config = dict(
    model='multi-label image tagger',
    dataset='drawn branching plants',
    train_examples=72500,
    image_size=32,
    crop_scale_min=1,
    horizontal_flip=False,
    translate=0.06,
    rotation_deg=10,
    arch='caformer',
    norm='layernorm',
    norm_position='pre',
    activation='gelu',
    head_dim=32,
    fused_qkv=True,
    qk_norm=True,
    layer_scale_init=1.0,
    parallel_block=False,
    moe='top_k',
    drop_path=0.15,
    num_experts=4,
    moe_every=1,
    expert_mlp_ratio=2,
    experts_per_token=1,
    shared_expert=False,
    patch_size=[2, 2],
    depths=[2, 5, 2],
    widths=[48, 96, 192],
    kernel_size=5,
    num_labels=16,
    residual_init='scaled_by_depth',
    optimizer='normuon',
    muon_scale='original',
    lr=0.014,
    momentum=0.95,
    nesterov=True,
    orthogonalizer='newton_schulz_5',
    adamw_lr_other_params=0.0018,
    grad_clip=1.0,
    ema_decay=0.995,
    steps=6000,
    batch_size=384,
    epochs=31.8,
    lr_schedule='cosine',
    final_lr_fraction=0.1,
    warmup_steps=1200,
    weight_decay=0.02,
    adamw_weight_decay_other_params=0.05,
)
Rows from block 2 of a small multi-label image tagger, named by matrix and row number. Rows with one number within an expert belong to one neuron, the router's apart. Each number is 50 + 12 x the weight over its row's rms, rounded and kept within 0 to 99. All counts start at 0.
Before each expert's rows are labels from the 100 images, of 14848, where the router gives the expert most weight on average: "patch colour" is the nearest of a few named colours to the mean colour under the peak. Only what is clearly more common there than usual is listed. The data: drawn branching plants.
# router: router (model.blocks.2.mlp.router.weight, 4x96, trained with AdamW), inputs 0-95
# up: expert up (model.blocks.2.mlp.up, 4x192x96), inputs 0-95
# down: expert down (model.blocks.2.mlp.down, 4x96x192, transposed), outputs 0-95

# expert 0
patch colour: grey
router.0:45 72 53 67 39 51 39 53 43 31 54 42 65 56 47 69 45 54 46 59 60 55 49 65 65 45 64 64 42 37 52 68 47 30 22 65 39 62 57 51 45 31 58 48 39 71 50 56 62 38 55 67 26 48 57 53 61 40 42 51 36 46 40 33 65 54 42 46 44 61 53 47 47 67 55 47 55 53 33 73 42 71 61 31 41 41 50 33 78 40 35 48 55 63 68 65
up.21:41 59 60 56 39 61 31 66 52 54 49 40 33 50 49 31 44 62 41 56 47 15 51 59 67 37 67 37 55 44 46 53 45 51 46 33 24 50 51 37 58 54 52 76 60 48 31 54 45 60 56 42 49 49 38 53 48 40 49 38 52 60 45 46 40 59 40 65 66 47 43 74 86 37 63 52 68 21 53 42 60 37 57 56 35 60 53 50 44 54 56 75 46 62 36 59
down.21:59 40 42 45 42 72 56 56 42 38 34 58 50 36 29 63 34 29 62 48 64 76 44 43 60 49 32 65 50 45 45 48 67 65 60 49 59 66 29 49 65 45 35 44 51 35 50 55 40 30 68 38 62 56 59 48 52 50 64 60 50 34 44 57 62 51 40 46 53 63 71 46 29 43 34 59 25 46 69 54 43 47 49 39 68 62 58 47 46 33 81 37 55 43 49 45
up.22:45 34 74 51 53 67 51 60 53 60 56 56 54 35 63 58 38 37 41 61 60 43 44 56 45 33 55 57 55 32 43 25 53 28 54 38 28 14 46 68 48 41 40 57 42 63 56 63 43 58 50 65 66 36 61 61 45 45 51 61 53 49 43 44 62 35 38 26 76 48 50 61 32 66 52 66 49 62 55 40 45 69 48 48 38 55 41 52 71 74 40 49 45 48 56 37
down.22:63 45 19 51 31 54 56 55 61 63 58 51 42 53 46 46 61 58 32 35 51 60 46 19 48 74 48 43 36 49 73 60 70 58 58 34 44 49 27 49 52 56 43 66 48 50 65 51 64 53 48 53 44 48 42 30 56 70 34 56 55 44 48 51 44 46 53 66 48 30 53 40 52 52 61 48 46 71 52 45 65 39 41 86 32 53 52 38 56 62 59 51 67 31 42 31
up.23:58 55 42 52 39 53 55 74 47 45 67 51 49 52 40 52 58 46 47 47 53 50 36 57 69 48 58 56 38 33 51 57 54 35 50 41 63 38 85 74 43 60 42 41 52 69 41 57 51 64 55 42 32 48 40 61 78 50 71 50 35 32 55 31 57 60 35 70 60 65 39 43 42 17 36 39 40 35 44 48 61 54 61 30 67 68 54 50 31 55 36 49 46 47 43 56
down.23:53 44 66 32 47 68 63 46 50 59 26 46 29 41 61 19 35 51 47 49 58 38 37 39 46 35 40 52 45 47 37 63 57 42 74 56 44 42 46 47 26 47 56 45 28 57 43 50 50 63 50 53 74 51 65 47 41 44 57 50 32 71 61 74 46 49 47 42 59 34 73 60 48 60 60 62 20 62 48 57 42 35 51 46 53 44 73 67 41 57 53 51 67 60 52 60
up.24:41 58 52 65 46 35 46 46 50 36 33 45 42 42 56 53 44 54 47 54 50 71 65 31 60 20 49 46 57 59 41 48 67 55 57 57 38 52 38 83 45 49 75 38 38 65 57 52 69 35 54 59 43 54 49 60 27 25 58 65 48 47 49 20 58 45 44 34 40 51 55 56 38 75 67 49 77 26 46 58 44 49 45 56 42 53 58 60 49 40 65 50 38 52 37 57
down.24:63 52 46 70 58 48 54 56 33 66 57 42 52 51 27 69 52 38 53 71 34 59 43 59 38 44 52 37 65 46 50 35 30 39 69 57 66 49 64 52 40 34 57 43 43 42 45 46 44 57 50 54 48 36 46 81 42 36 54 46 63 26 44 55 58 53 64 55 39 49 63 40 63 40 66 54 35 73 46 73 68 36 37 41 36 53 61 37 62 54 36 23 52 48 68 56
up.25:52 58 65 54 57 36 48 51 55 52 35 43 59 59 46 52 51 40 37 33 53 36 46 41 51 42 46 55 72 66 68 38 62 66 38 48 31 39 43 49 53 53 37 66 25 37 64 60 28 36 48 60 23 35 46 47 55 49 39 68 40 70 61 35 44 53 26 83 68 47 58 45 57 54 64 46 68 65 50 51 55 69 53 62 61 51 36 54 38 52 28 53 39 59 63 50
down.25:51 17 33 38 70 62 64 49 72 65 20 46 44 51 46 46 58 48 65 37 38 53 52 55 43 71 64 39 38 38 53 69 52 53 43 54 76 75 40 44 67 59 50 44 67 53 71 35 32 47 41 46 51 81 58 34 54 43 43 34 62 48 54 67 42 42 48 37 46 60 53 50 44 48 38 59 50 44 36 41 45 30 60 55 33 45 49 41 48 58 47 43 65 44 41 45
up.26:51 50 54 60 66 43 63 53 52 27 40 43 59 61 68 69 48 51 35 61 49 46 39 59 51 42 39 49 42 45 63 70 52 40 59 61 56 71 52 54 13 55 68 41 29 52 38 40 41 65 40 49 44 38 47 49 68 57 70 81 35 56 50 55 45 45 35 55 37 71 68 55 42 71 55 66 51 33 33 49 43 42 54 40 38 42 52 55 66 46 36 56 49 23 49 58
down.26:49 72 32 52 58 40 40 54 58 50 52 48 47 66 45 34 50 64 59 62 54 53 56 46 46 66 65 46 46 52 40 30 62 44 49 41 48 57 49 46 52 49 46 28 54 44 50 62 68 48 17 54 64 38 46 68 32 46 39 49 56 60 59 27 59 67 80 52 45 55 59 16 45 40 32 39 45 49 61 57 49 34 37 64 37 52 46 32 66 63 53 53 50 77 30 62
up.27:44 54 60 39 40 64 56 64 41 54 38 54 56 37 32 80 39 45 49 48 55 76 58 33 61 38 47 55 59 60 47 49 68 57 55 50 50 30 33 55 47 59 57 50 38 24 58 49 52 49 62 44 39 63 44 60 41 36 39 35 31 42 58 27 41 64 48 57 51 50 61 43 44 59 71 49 59 47 29 50 48 57 46 92 64 39 36 70 42 48 35 53 40 34 57 61
down.27:53 52 36 41 47 30 45 52 35 55 52 35 51 55 55 52 65 50 41 42 83 47 53 55 65 63 40 68 52 39 72 52 65 45 42 45 53 51 53 49 34 43 50 53 62 38 48 34 49 58 46 46 61 48 34 51 71 85 41 56 62 60 43 73 26 46 52 41 34 47 56 57 46 36 48 26 68 49 53 40 70 50 55 24 60 53 60 59 39 40 30 40 57 47 28 71
up.28:36 43 41 66 48 62 39 50 50 62 34 36 36 41 29 66 34 43 51 56 60 48 49 45 58 57 52 37 51 41 29 54 56 53 49 63 40 47 40 46 49 58 25 41 32 52 64 54 42 74 58 47 39 46 65 55 50 55 31 44 39 49 63 45 43 56 64 74 28 49 75 39 34 57 63 60 50 61 24 43 58 50 36 73 62 56 55 44 61 40 69 49 38 32 78 64
down.28:54 62 33 64 22 44 94 71 40 38 47 44 56 62 60 48 58 60 65 51 50 47 55 55 39 30 56 73 61 44 65 39 59 48 56 60 26 35 46 39 38 45 74 58 60 51 54 40 47 19 43 58 45 45 58 26 51 42 32 52 65 52 55 67 48 48 35 45 46 62 45 50 56 58 52 40 63 52 61 58 39 49 51 52 62 42 66 51 44 50 39 38 65 39 64 48
up.29:48 57 33 72 42 39 42 59 44 47 51 58 42 56 58 71 36 55 31 56 44 55 41 42 60 35 63 47 35 43 71 52 49 30 72 45 57 58 65 60 44 57 45 32 25 56 39 40 82 40 50 27 29 66 62 71 34 46 56 39 40 63 54 53 44 47 56 62 83 46 57 42 61 44 59 35 47 33 32 36 54 53 65 44 46 56 43 55 54 50 47 63 37 42 49 45
down.29:41 24 37 56 53 48 44 46 47 51 58 57 37 35 41 47 63 56 33 58 40 46 58 42 45 44 34 39 49 44 43 38 58 48 28 27 59 46 72 58 62 39 49 51 50 53 36 61 56 52 56 59 44 54 61 57 43 23 72 73 70 50 59 36 47 55 44 49 41 61 55 70 50 56 71 53 54 14 55 53 55 46 49 63 51 72 63 59 41 65 55 63 74 43 24 36
up.30:65 52 37 68 52 67 61 41 50 42 44 64 66 46 60 66 28 60 58 48 30 60 57 58 30 42 68 33 26 51 45 45 67 43 55 33 51 43 79 47 51 33 39 43 53 41 46 51 57 57 59 74 55 52 50 28 55 42 58 50 41 50 66 47 38 61 62 44 52 44 45 47 64 71 59 65 70 50 38 09 47 57 53 41 41 43 35 41 65 44 54 51 46 61 53 40
down.30:42 62 68 45 45 48 35 63 54 57 66 50 54 56 56 31 54 34 50 29 49 51 51 63 49 61 30 48 59 38 47 31 63 39 50 29 47 46 50 54 43 77 50 62 38 62 60 73 39 47 48 43 70 44 51 46 29 71 40 48 57 61 57 38 43 28 43 82 41 42 56 50 54 39 32 45 60 81 72 69 46 47 49 53 56 57 34 31 64 47 47 48 39 47 38 43
up.31:64 61 37 37 46 49 50 41 18 54 34 51 53 60 67 62 79 44 35 53 45 36 38 47 49 44 59 49 63 51 48 59 86 44 52 75 74 29 41 56 52 44 47 48 48 59 47 51 57 53 62 54 50 47 42 46 53 51 61 45 54 67 43 50 65 45 53 54 43 42 51 46 26 54 50 76 34 48 47 32 19 46 60 51 55 58 50 46 25 47 54 72 50 29 64 50
down.31:59 34 87 44 47 34 57 45 37 44 37 44 64 46 38 35 49 41 56 46 66 67 46 55 56 42 51 57 29 64 37 24 51 55 33 36 36 60 54 66 76 40 52 52 53 72 48 54 49 37 49 27 52 53 71 48 58 50 47 34 71 67 39 35 55 38 68 51 47 51 65 20 58 51 70 49 50 51 57 38 51 47 42 47 41 51 46 62 43 49 34 61 45 40 65 60

# expert 3
patch colour: grey
router.3:56 54 44 41 50 64 45 65 68 84 72 72 34 54 63 44 45 82 76 50 63 60 33 53 44 54 81 61 61 35 47 47 42 57 53 63 34 41 49 50 60 49 28 35 63 51 48 48 36 48 67 44 61 53 54 63 54 37 43 37 45 40 33 44 58 32 45 55 34 45 52 57 48 45 54 57 37 46 49 46 56 77 52 36 62 52 44 58 50 65 41 52 32 54 34 52
up.21:76 35 58 67 45 20 45 70 56 68 45 59 65 37 44 62 49 70 45 68 61 59 36 19 69 40 57 49 51 60 48 47 51 30 70 39 56 40 38 51 44 60 46 52 31 27 45 50 58 62 49 50 42 43 54 58 34 58 44 40 45 55 51 43 79 41 55 40 43 41 41 44 73 72 30 54 48 60 38 60 40 57 43 34 44 59 51 51 60 51 65 52 38 52 51 59
down.21:67 51 27 57 28 38 70 32 62 47 33 22 27 45 53 49 59 40 65 39 70 49 50 73 63 62 46 60 66 59 57 50 50 57 27 60 47 61 62 74 41 37 41 55 39 51 68 42 46 50 56 83 47 65 57 58 49 51 43 42 51 50 60 59 61 33 30 48 44 44 53 49 23 48 61 52 52 45 34 33 54 52 57 46 49 47 40 60 47 49 48 32 72 49 51 42
up.22:52 76 38 59 34 44 67 73 51 64 44 76 54 61 56 53 35 49 65 57 59 54 27 23 44 69 38 47 35 37 32 74 51 56 65 45 39 41 63 57 46 46 52 63 43 55 35 46 26 57 38 17 54 44 54 44 50 39 57 39 45 57 32 52 42 41 44 79 50 61 45 54 53 51 34 41 61 62 45 56 52 43 39 52 50 39 50 63 34 55 37 42 54 57 66 56
down.22:43 33 55 48 37 68 56 42 55 49 62 38 47 56 52 42 51 42 45 48 34 58 51 60 53 31 65 41 76 25 47 46 47 55 48 56 44 57 46 36 62 43 44 63 57 40 64 61 29 32 50 52 41 59 39 71 54 53 39 48 53 50 67 57 53 66 74 64 47 58 42 33 54 50 39 43 45 67 31 50 78 68 66 26 40 58 49 41 52 51 67 32 70 52 33 22
up.23:50 47 36 59 49 65 65 68 41 76 74 49 58 55 48 39 42 77 49 55 46 37 75 48 33 44 47 46 37 33 47 40 51 61 60 58 49 44 31 64 55 54 42 43 58 34 58 47 43 82 56 31 46 52 43 52 31 51 68 60 53 61 56 48 45 61 44 55 30 32 55 44 47 45 51 52 50 32 54 56 54 37 49 32 70 69 67 51 19 45 49 24 47 43 45 52
down.23:46 32 50 43 33 43 50 52 44 58 50 49 46 50 55 60 37 41 60 23 55 51 59 45 39 56 64 39 50 47 47 69 68 46 38 45 36 38 64 42 58 58 57 69 57 37 19 35 39 40 52 37 57 62 71 10 58 64 32 49 63 61 60 66 45 49 54 42 45 63 62 54 44 61 59 67 49 57 41 56 35 39 57 36 58 38 54 71 61 56 65 61 32 43 71 38
up.24:56 62 30 50 58 49 50 60 57 53 57 45 47 29 52 43 29 59 64 55 39 56 48 67 52 43 29 53 43 40 30 66 64 38 48 59 42 55 47 46 41 69 63 57 53 51 51 57 58 40 57 64 29 69 37 44 73 57 44 37 73 51 52 61 65 58 33 63 41 63 70 41 38 47 45 25 64 48 61 41 33 49 55 44 62 38 41 51 57 20 28 72 39 47 36 62
down.24:58 80 66 54 40 42 61 38 35 51 25 41 51 53 48 53 48 36 53 56 66 56 40 44 47 59 61 71 41 39 55 40 35 51 64 58 43 50 71 60 54 53 44 38 45 59 55 47 41 72 78 62 83 34 72 58 41 35 55 46 68 36 37 45 63 66 49 57 60 40 37 45 40 60 33 57 31 40 45 32 50 54 30 52 51 34 50 55 24 55 54 50 45 55 54 54
up.25:46 36 31 62 59 24 62 50 60 45 46 53 42 56 56 38 64 54 57 59 34 59 67 47 61 42 47 42 59 56 34 34 44 50 52 46 50 48 42 52 46 53 35 50 47 63 64 53 64 66 62 51 42 47 63 23 50 56 29 30 37 41 63 69 48 44 49 72 63 40 76 44 53 47 54 38 29 35 40 69 64 53 29 49 50 41 84 69 32 41 46 60 53 65 47 45
down.25:35 58 64 57 55 49 58 47 49 29 59 36 38 38 63 33 57 44 40 47 54 47 35 62 54 45 31 47 68 37 74 47 53 52 48 60 53 24 68 48 32 64 58 57 33 47 61 43 84 53 46 56 49 49 54 52 48 57 64 49 46 53 11 48 33 38 36 59 62 59 48 64 38 55 38 62 32 57 50 51 32 51 50 48 40 56 42 63 71 41 38 53 40 79 59 48
up.26:42 53 72 81 41 47 46 22 56 61 32 45 39 47 33 53 43 55 44 57 26 44 54 53 63 40 37 55 62 65 53 55 47 51 29 61 46 31 26 70 55 54 62 39 46 46 49 46 65 34 61 58 64 57 63 50 49 56 57 43 64 58 33 54 62 53 54 53 34 63 63 45 60 54 51 31 35 59 38 45 30 26 64 66 49 38 60 43 48 31 69 32 54 49 59 56
down.26:43 69 59 37 51 37 56 49 73 39 40 46 56 38 49 69 43 59 67 48 25 45 58 37 64 27 47 60 36 41 37 56 45 51 55 43 57 60 45 69 47 57 55 37 73 42 53 57 40 72 54 35 51 41 40 54 55 33 72 41 54 50 45 41 45 42 31 50 80 25 52 32 48 40 33 57 57 46 75 57 43 63 59 65 43 59 41 68 46 43 67 61 40 42 66 50
up.27:64 58 52 34 39 53 54 48 43 34 56 53 19 59 73 31 31 74 53 48 53 46 62 40 45 41 53 53 62 29 50 51 54 50 42 56 36 42 43 68 27 58 61 68 58 80 33 41 52 72 39 54 48 38 45 41 35 52 51 63 41 69 41 57 39 55 36 44 56 35 44 47 59 45 64 56 50 44 59 51 77 52 56 61 63 57 50 55 37 26 35 68 56 43 62 35
down.27:60 52 65 61 54 44 37 42 30 32 42 44 55 64 34 63 71 36 70 43 68 51 42 48 25 60 53 46 49 48 45 20 56 56 23 71 46 23 67 44 47 66 35 37 37 26 70 42 43 39 57 40 44 51 73 58 50 40 32 45 40 39 46 58 56 50 48 59 56 73 51 48 59 58 41 57 51 61 67 58 41 58 60 56 60 69 39 56 47 53 51 51 40 63 50 54
up.28:41 44 53 37 45 64 64 47 37 62 68 81 44 46 60 41 32 74 63 39 53 68 56 42 55 37 45 47 65 40 49 55 69 53 38 54 38 26 56 30 55 55 58 48 31 55 50 50 44 55 76 63 38 38 51 48 62 45 61 73 28 33 50 70 42 43 35 39 60 48 40 62 26 35 32 68 50 60 49 50 39 40 57 55 56 47 41 52 64 50 51 62 48 30 60 48
down.28:60 49 60 43 54 56 33 61 56 44 19 41 60 54 55 62 70 49 58 59 37 39 44 64 36 42 54 58 18 65 57 55 44 63 55 52 25 54 33 67 50 53 51 40 55 63 58 51 55 40 33 45 40 78 58 50 55 47 53 40 60 38 52 64 59 67 42 53 51 24 46 53 58 54 38 35 53 61 42 61 25 42 60 62 49 47 71 33 24 43 61 50 54 28 54 67
up.29:33 45 49 53 38 50 41 54 37 49 38 32 60 25 60 45 59 71 52 23 69 54 43 47 47 56 44 54 47 44 66 57 49 38 45 43 56 46 66 53 72 42 45 38 50 57 50 69 52 47 71 45 62 34 44 32 63 25 71 86 49 53 51 50 41 41 43 42 38 69 41 57 45 59 75 46 31 70 40 51 51 35 64 54 36 23 53 57 48 47 62 56 58 56 53 52
down.29:61 50 55 62 70 47 52 45 52 52 67 45 62 54 36 65 68 36 42 50 55 50 41 66 46 38 35 52 42 38 50 78 50 54 66 47 50 31 49 24 38 42 59 43 51 38 39 70 38 45 33 54 64 45 46 49 67 39 41 47 41 53 13 47 52 71 44 49 37 59 68 56 67 69 34 52 65 58 65 70 56 53 23 36 52 54 49 29 48 56 53 56 55 31 47 45
up.30:62 52 41 65 50 49 58 63 50 39 45 54 32 54 35 58 53 54 57 49 46 49 65 30 33 23 56 60 71 36 60 26 38 52 50 49 29 61 67 43 54 21 64 52 39 60 38 53 29 50 52 42 55 52 29 55 48 52 42 33 58 36 48 59 68 53 49 40 55 74 55 29 29 66 52 69 56 43 41 51 59 40 69 50 52 47 76 40 53 57 65 64 59 66 51 39
down.30:55 52 42 47 26 50 52 44 63 39 46 41 48 38 41 43 43 35 47 65 60 54 30 56 56 36 43 56 44 52 50 56 38 78 73 68 63 55 46 55 33 43 29 34 65 28 43 61 43 41 40 35 74 49 43 40 52 39 66 52 59 38 57 63 55 45 79 55 51 38 69 73 54 62 31 51 59 44 58 37 38 44 32 40 82 63 43 47 45 48 64 38 49 47 54 46
up.31:38 21 47 44 91 47 60 41 45 61 48 49 41 55 56 53 51 75 62 65 56 70 50 40 43 51 65 37 34 38 50 50 45 48 54 57 32 43 45 59 28 41 49 53 67 37 42 52 42 58 66 48 33 40 53 52 54 50 52 46 31 63 37 47 40 51 47 70 68 53 46 30 23 51 55 59 67 58 33 62 41 64 64 57 57 45 56 28 47 42 56 65 56 55 71 64
down.31:67 74 33 51 52 61 42 47 60 51 61 49 23 52 59 44 41 45 47 50 41 42 31 58 51 54 64 31 51 69 67 40 31 48 36 65 47 53 52 51 62 55 51 31 46 48 56 41 38 47 53 29 59 71 43 46 34 44 39 45 53 45 89 36 47 58 43 66 44 54 34 38 69 56 50 46 25 69 58 27 72 45 47 50 48 44 59 49 50 43 67 35 54 72 52 57

# expert 2
patch colour: brown
router.2:54 49 33 39 62 37 56 55 44 55 42 43 52 40 49 47 59 24 41 53 40 48 53 27 42 46 30 31 46 80 49 48 56 46 68 32 72 66 51 57 55 68 66 72 49 31 53 57 42 49 52 48 49 53 38 55 33 72 72 58 54 51 67 53 45 55 56 55 66 36 57 48 50 41 40 56 41 56 41 30 36 19 38 69 52 76 63 59 42 51 67 52 66 49 51 40
up.21:49 65 60 54 55 50 43 56 61 46 36 28 46 50 59 49 64 59 46 38 45 65 70 38 59 59 48 44 35 63 70 38 56 26 59 28 52 48 54 31 51 38 34 50 38 44 49 31 67 59 50 30 65 55 70 46 48 41 41 35 41 58 47 51 50 62 45 65 49 60 42 42 44 57 65 56 46 36 41 58 75 28 79 53 85 67 54 43 35 37 64 51 47 48 53 55
down.21:53 46 38 34 68 49 59 45 71 44 57 42 42 32 57 39 39 46 43 46 42 29 41 27 44 45 45 59 85 41 23 47 58 59 51 54 48 74 46 81 64 49 59 48 49 56 59 50 53 66 44 58 54 55 50 46 51 72 59 44 35 57 22 47 38 53 56 38 45 42 62 47 55 54 60 31 40 53 38 46 33 48 70 39 47 53 58 50 69 49 27 47 74 59 66 41
up.22:60 19 37 35 44 44 58 80 51 44 45 49 53 35 68 72 35 52 45 52 45 61 52 48 68 32 42 57 44 42 31 51 49 66 48 52 29 52 54 75 37 56 58 54 51 65 33 35 50 70 70 58 48 29 39 46 50 61 28 58 39 52 64 54 34 54 63 46 53 46 52 51 59 66 36 70 61 54 48 40 54 50 45 67 49 35 34 50 56 33 37 71 52 56 50 35
down.22:59 60 53 57 66 22 45 54 39 30 63 46 65 45 71 36 58 28 50 75 80 46 33 47 43 36 57 39 38 42 58 40 43 53 51 54 44 41 55 31 44 68 64 45 41 46 56 55 55 45 70 52 44 59 67 52 50 39 68 42 53 29 61 31 46 62 47 29 42 61 39 43 51 53 55 52 33 54 41 28 51 59 53 65 76 46 62 76 52 65 46 50 56 46 39 54
up.23:70 60 56 40 44 63 65 61 49 36 58 57 49 54 28 49 51 55 52 61 45 41 68 54 43 46 45 19 43 40 54 35 44 61 70 26 61 55 36 56 48 62 44 37 38 48 54 55 78 26 38 38 23 43 48 66 54 34 46 60 43 62 46 63 63 31 39 55 29 64 46 65 64 49 46 47 58 64 35 38 56 52 63 66 48 67 46 68 49 29 44 57 58 55 41 46
down.23:63 64 54 58 33 28 49 39 46 63 45 60 39 48 51 72 73 31 39 36 49 49 35 35 65 55 56 58 65 91 46 41 53 36 47 37 44 40 55 55 56 46 38 53 44 53 53 57 70 58 62 54 54 47 49 37 47 62 59 50 42 46 37 32 32 49 48 50 76 55 28 28 51 43 56 52 53 27 57 27 53 61 41 63 58 59 46 68 46 51 37 63 40 68 63 52
up.24:19 39 34 47 54 74 42 50 27 52 47 47 51 56 56 45 64 72 39 49 59 42 51 58 47 50 51 70 68 55 39 29 68 38 63 43 36 30 31 50 51 41 44 44 66 59 69 42 59 55 59 45 35 51 65 64 49 51 56 39 33 51 39 50 57 43 56 46 73 52 35 43 56 44 61 75 75 32 52 25 58 62 52 36 55 49 46 65 63 41 48 46 33 59 45 38
down.24:79 53 52 59 54 45 49 47 45 36 61 60 64 39 43 56 38 26 39 55 51 57 71 35 46 73 42 70 39 63 48 62 38 44 49 55 74 56 58 38 50 47 43 53 41 45 45 47 63 28 41 53 71 47 40 71 36 41 33 49 60 58 55 41 38 41 56 72 24 45 29 61 52 68 35 37 38 34 77 36 56 40 49 46 66 36 52 41 40 46 57 61 48 57 57 55
up.25:42 76 29 48 45 72 56 58 47 48 41 42 58 54 32 64 60 55 25 64 51 34 53 59 66 39 42 78 46 56 51 55 27 66 40 58 56 60 41 45 40 59 57 52 65 59 60 44 62 34 58 67 53 40 40 47 49 51 43 61 25 54 32 44 36 60 54 32 49 57 60 39 52 31 44 38 50 58 53 46 60 48 54 58 34 42 73 61 59 34 56 38 30 63 69 29
down.25:55 21 46 42 51 34 34 43 47 60 60 54 75 49 40 65 70 58 38 43 40 48 37 62 56 44 38 45 48 35 41 81 51 46 67 35 41 38 58 28 35 39 37 35 44 55 49 52 71 43 31 54 52 61 46 50 41 54 49 57 74 67 68 47 41 52 67 54 36 48 44 52 59 62 61 46 63 49 48 51 56 33 52 30 54 47 32 44 48 73 53 54 43 61 34 77
up.26:46 41 63 54 51 41 37 40 56 57 40 54 77 38 62 53 56 45 59 28 58 41 37 70 54 40 50 57 59 42 43 61 23 57 47 37 50 36 65 37 47 51 62 73 50 54 32 43 31 70 48 39 56 30 57 72 58 26 51 56 59 43 54 75 28 53 59 59 35 49 77 47 31 51 45 47 69 70 32 48 52 40 41 48 38 57 40 58 60 33 52 45 49 57 61 43
down.26:55 49 42 45 65 30 49 47 50 43 70 49 62 58 55 64 47 52 42 52 41 45 50 39 51 48 47 37 58 49 51 73 56 43 62 46 68 33 47 84 37 38 40 34 49 54 53 65 30 51 68 51 47 37 57 36 72 65 48 35 74 73 44 57 37 48 63 52 46 61 32 45 26 58 54 65 64 60 29 50 51 36 69 39 44 22 67 51 54 47 55 63 31 48 46 39
up.27:36 63 61 41 55 47 62 32 55 48 49 63 44 34 48 39 64 54 40 80 50 49 46 50 35 34 39 54 27 49 62 50 55 45 36 55 33 35 43 54 51 28 64 51 39 60 52 52 57 17 40 47 15 46 53 57 46 58 69 48 58 79 48 58 57 61 47 57 69 29 66 56 56 54 67 46 53 60 43 47 45 50 47 34 45 54 67 50 50 64 45 73 46 60 28 45
down.27:61 35 54 57 59 70 36 49 43 44 47 59 66 63 40 67 82 45 51 44 38 54 58 50 56 61 47 46 43 44 46 53 52 46 52 33 56 32 56 22 41 36 67 51 50 39 44 65 47 74 47 59 65 46 38 50 30 46 46 42 66 49 54 30 40 41 48 81 36 54 56 42 53 55 53 21 51 73 39 62 70 55 46 57 53 68 54 37 43 60 70 30 39 35 49 49
up.28:53 46 31 57 55 50 45 34 50 48 35 57 67 66 60 52 61 60 49 57 44 56 62 63 74 24 37 46 31 58 53 32 67 46 51 42 45 53 41 48 49 47 61 52 37 75 54 47 50 52 62 36 73 41 51 34 32 61 44 62 58 54 28 53 45 58 33 51 53 68 50 23 34 33 59 47 39 43 36 54 72 34 70 51 77 60 69 60 50 51 48 38 42 32 51 52
down.28:59 52 57 50 74 43 51 50 53 46 54 27 52 64 64 47 31 42 29 37 59 49 37 60 50 54 63 51 79 54 43 60 39 53 41 62 36 49 65 64 55 45 56 51 35 47 47 56 57 51 30 60 28 38 72 58 40 32 50 62 31 41 65 58 48 53 41 67 41 55 47 69 53 63 62 38 25 29 27 50 35 66 64 48 46 53 42 65 73 47 32 55 61 64 42 47
up.29:60 51 76 26 31 59 49 41 37 53 49 64 52 62 44 53 42 60 31 72 57 44 46 58 72 40 67 44 81 38 46 63 51 55 49 54 64 61 54 54 47 45 36 55 38 49 45 30 70 49 57 43 44 60 30 52 48 48 56 25 66 53 56 44 59 72 34 54 45 54 53 39 31 52 50 65 30 36 37 52 29 49 50 54 30 56 50 64 45 52 69 39 46 30 70 44
down.29:43 25 59 54 78 61 66 58 43 37 56 43 40 42 35 50 27 77 53 42 43 62 42 57 52 22 71 40 57 43 57 49 63 44 52 61 36 45 42 45 59 56 30 30 29 60 36 56 36 36 50 66 32 48 67 48 45 59 72 55 54 39 53 44 51 49 35 60 46 33 56 52 61 53 31 36 55 51 52 49 68 69 61 35 60 66 32 52 64 47 55 65 48 56 57 52
up.30:56 47 19 57 33 47 39 48 55 44 70 36 55 63 31 51 42 51 45 37 59 60 43 34 44 44 75 39 51 36 38 57 55 60 70 52 47 42 78 60 51 53 25 62 45 50 42 43 48 48 66 41 43 48 42 54 66 68 40 77 50 58 80 60 40 55 54 56 63 41 57 32 48 48 51 43 50 53 35 69 56 59 53 65 54 40 66 30 51 28 32 56 63 42 56 38
down.30:53 36 55 48 42 36 39 55 66 37 39 27 61 40 44 57 48 28 49 56 60 43 39 58 57 52 50 35 59 72 37 48 68 62 52 42 47 64 44 53 69 43 49 53 30 31 51 52 38 38 78 59 75 46 75 74 47 39 50 56 65 46 45 51 86 40 57 46 47 25 48 41 55 45 63 58 49 52 42 54 25 26 36 43 56 43 47 42 44 42 45 54 57 56 53 61
up.31:52 35 52 74 40 57 46 63 41 38 26 39 50 47 45 45 65 56 36 59 49 51 52 32 47 52 55 53 51 33 74 47 56 64 60 62 50 52 41 19 53 42 63 53 47 64 48 58 35 55 41 56 74 45 51 49 41 51 79 47 61 64 33 60 54 42 46 38 69 31 55 42 42 53 67 61 61 31 22 56 55 70 38 37 42 67 65 53 47 45 25 57 33 42 54 48
down.31:39 31 39 60 47 50 57 39 42 43 60 31 52 73 41 40 36 24 76 41 65 42 73 55 54 67 53 56 48 41 57 38 47 49 54 61 38 49 60 42 29 31 61 63 51 62 62 59 55 43 60 41 50 45 49 73 60 49 28 50 53 69 32 55 58 46 46 80 40 52 45 30 57 65 71 51 28 57 46 40 51 55 54 64 36 62 27 74 51 45 48 47 51 43 49 47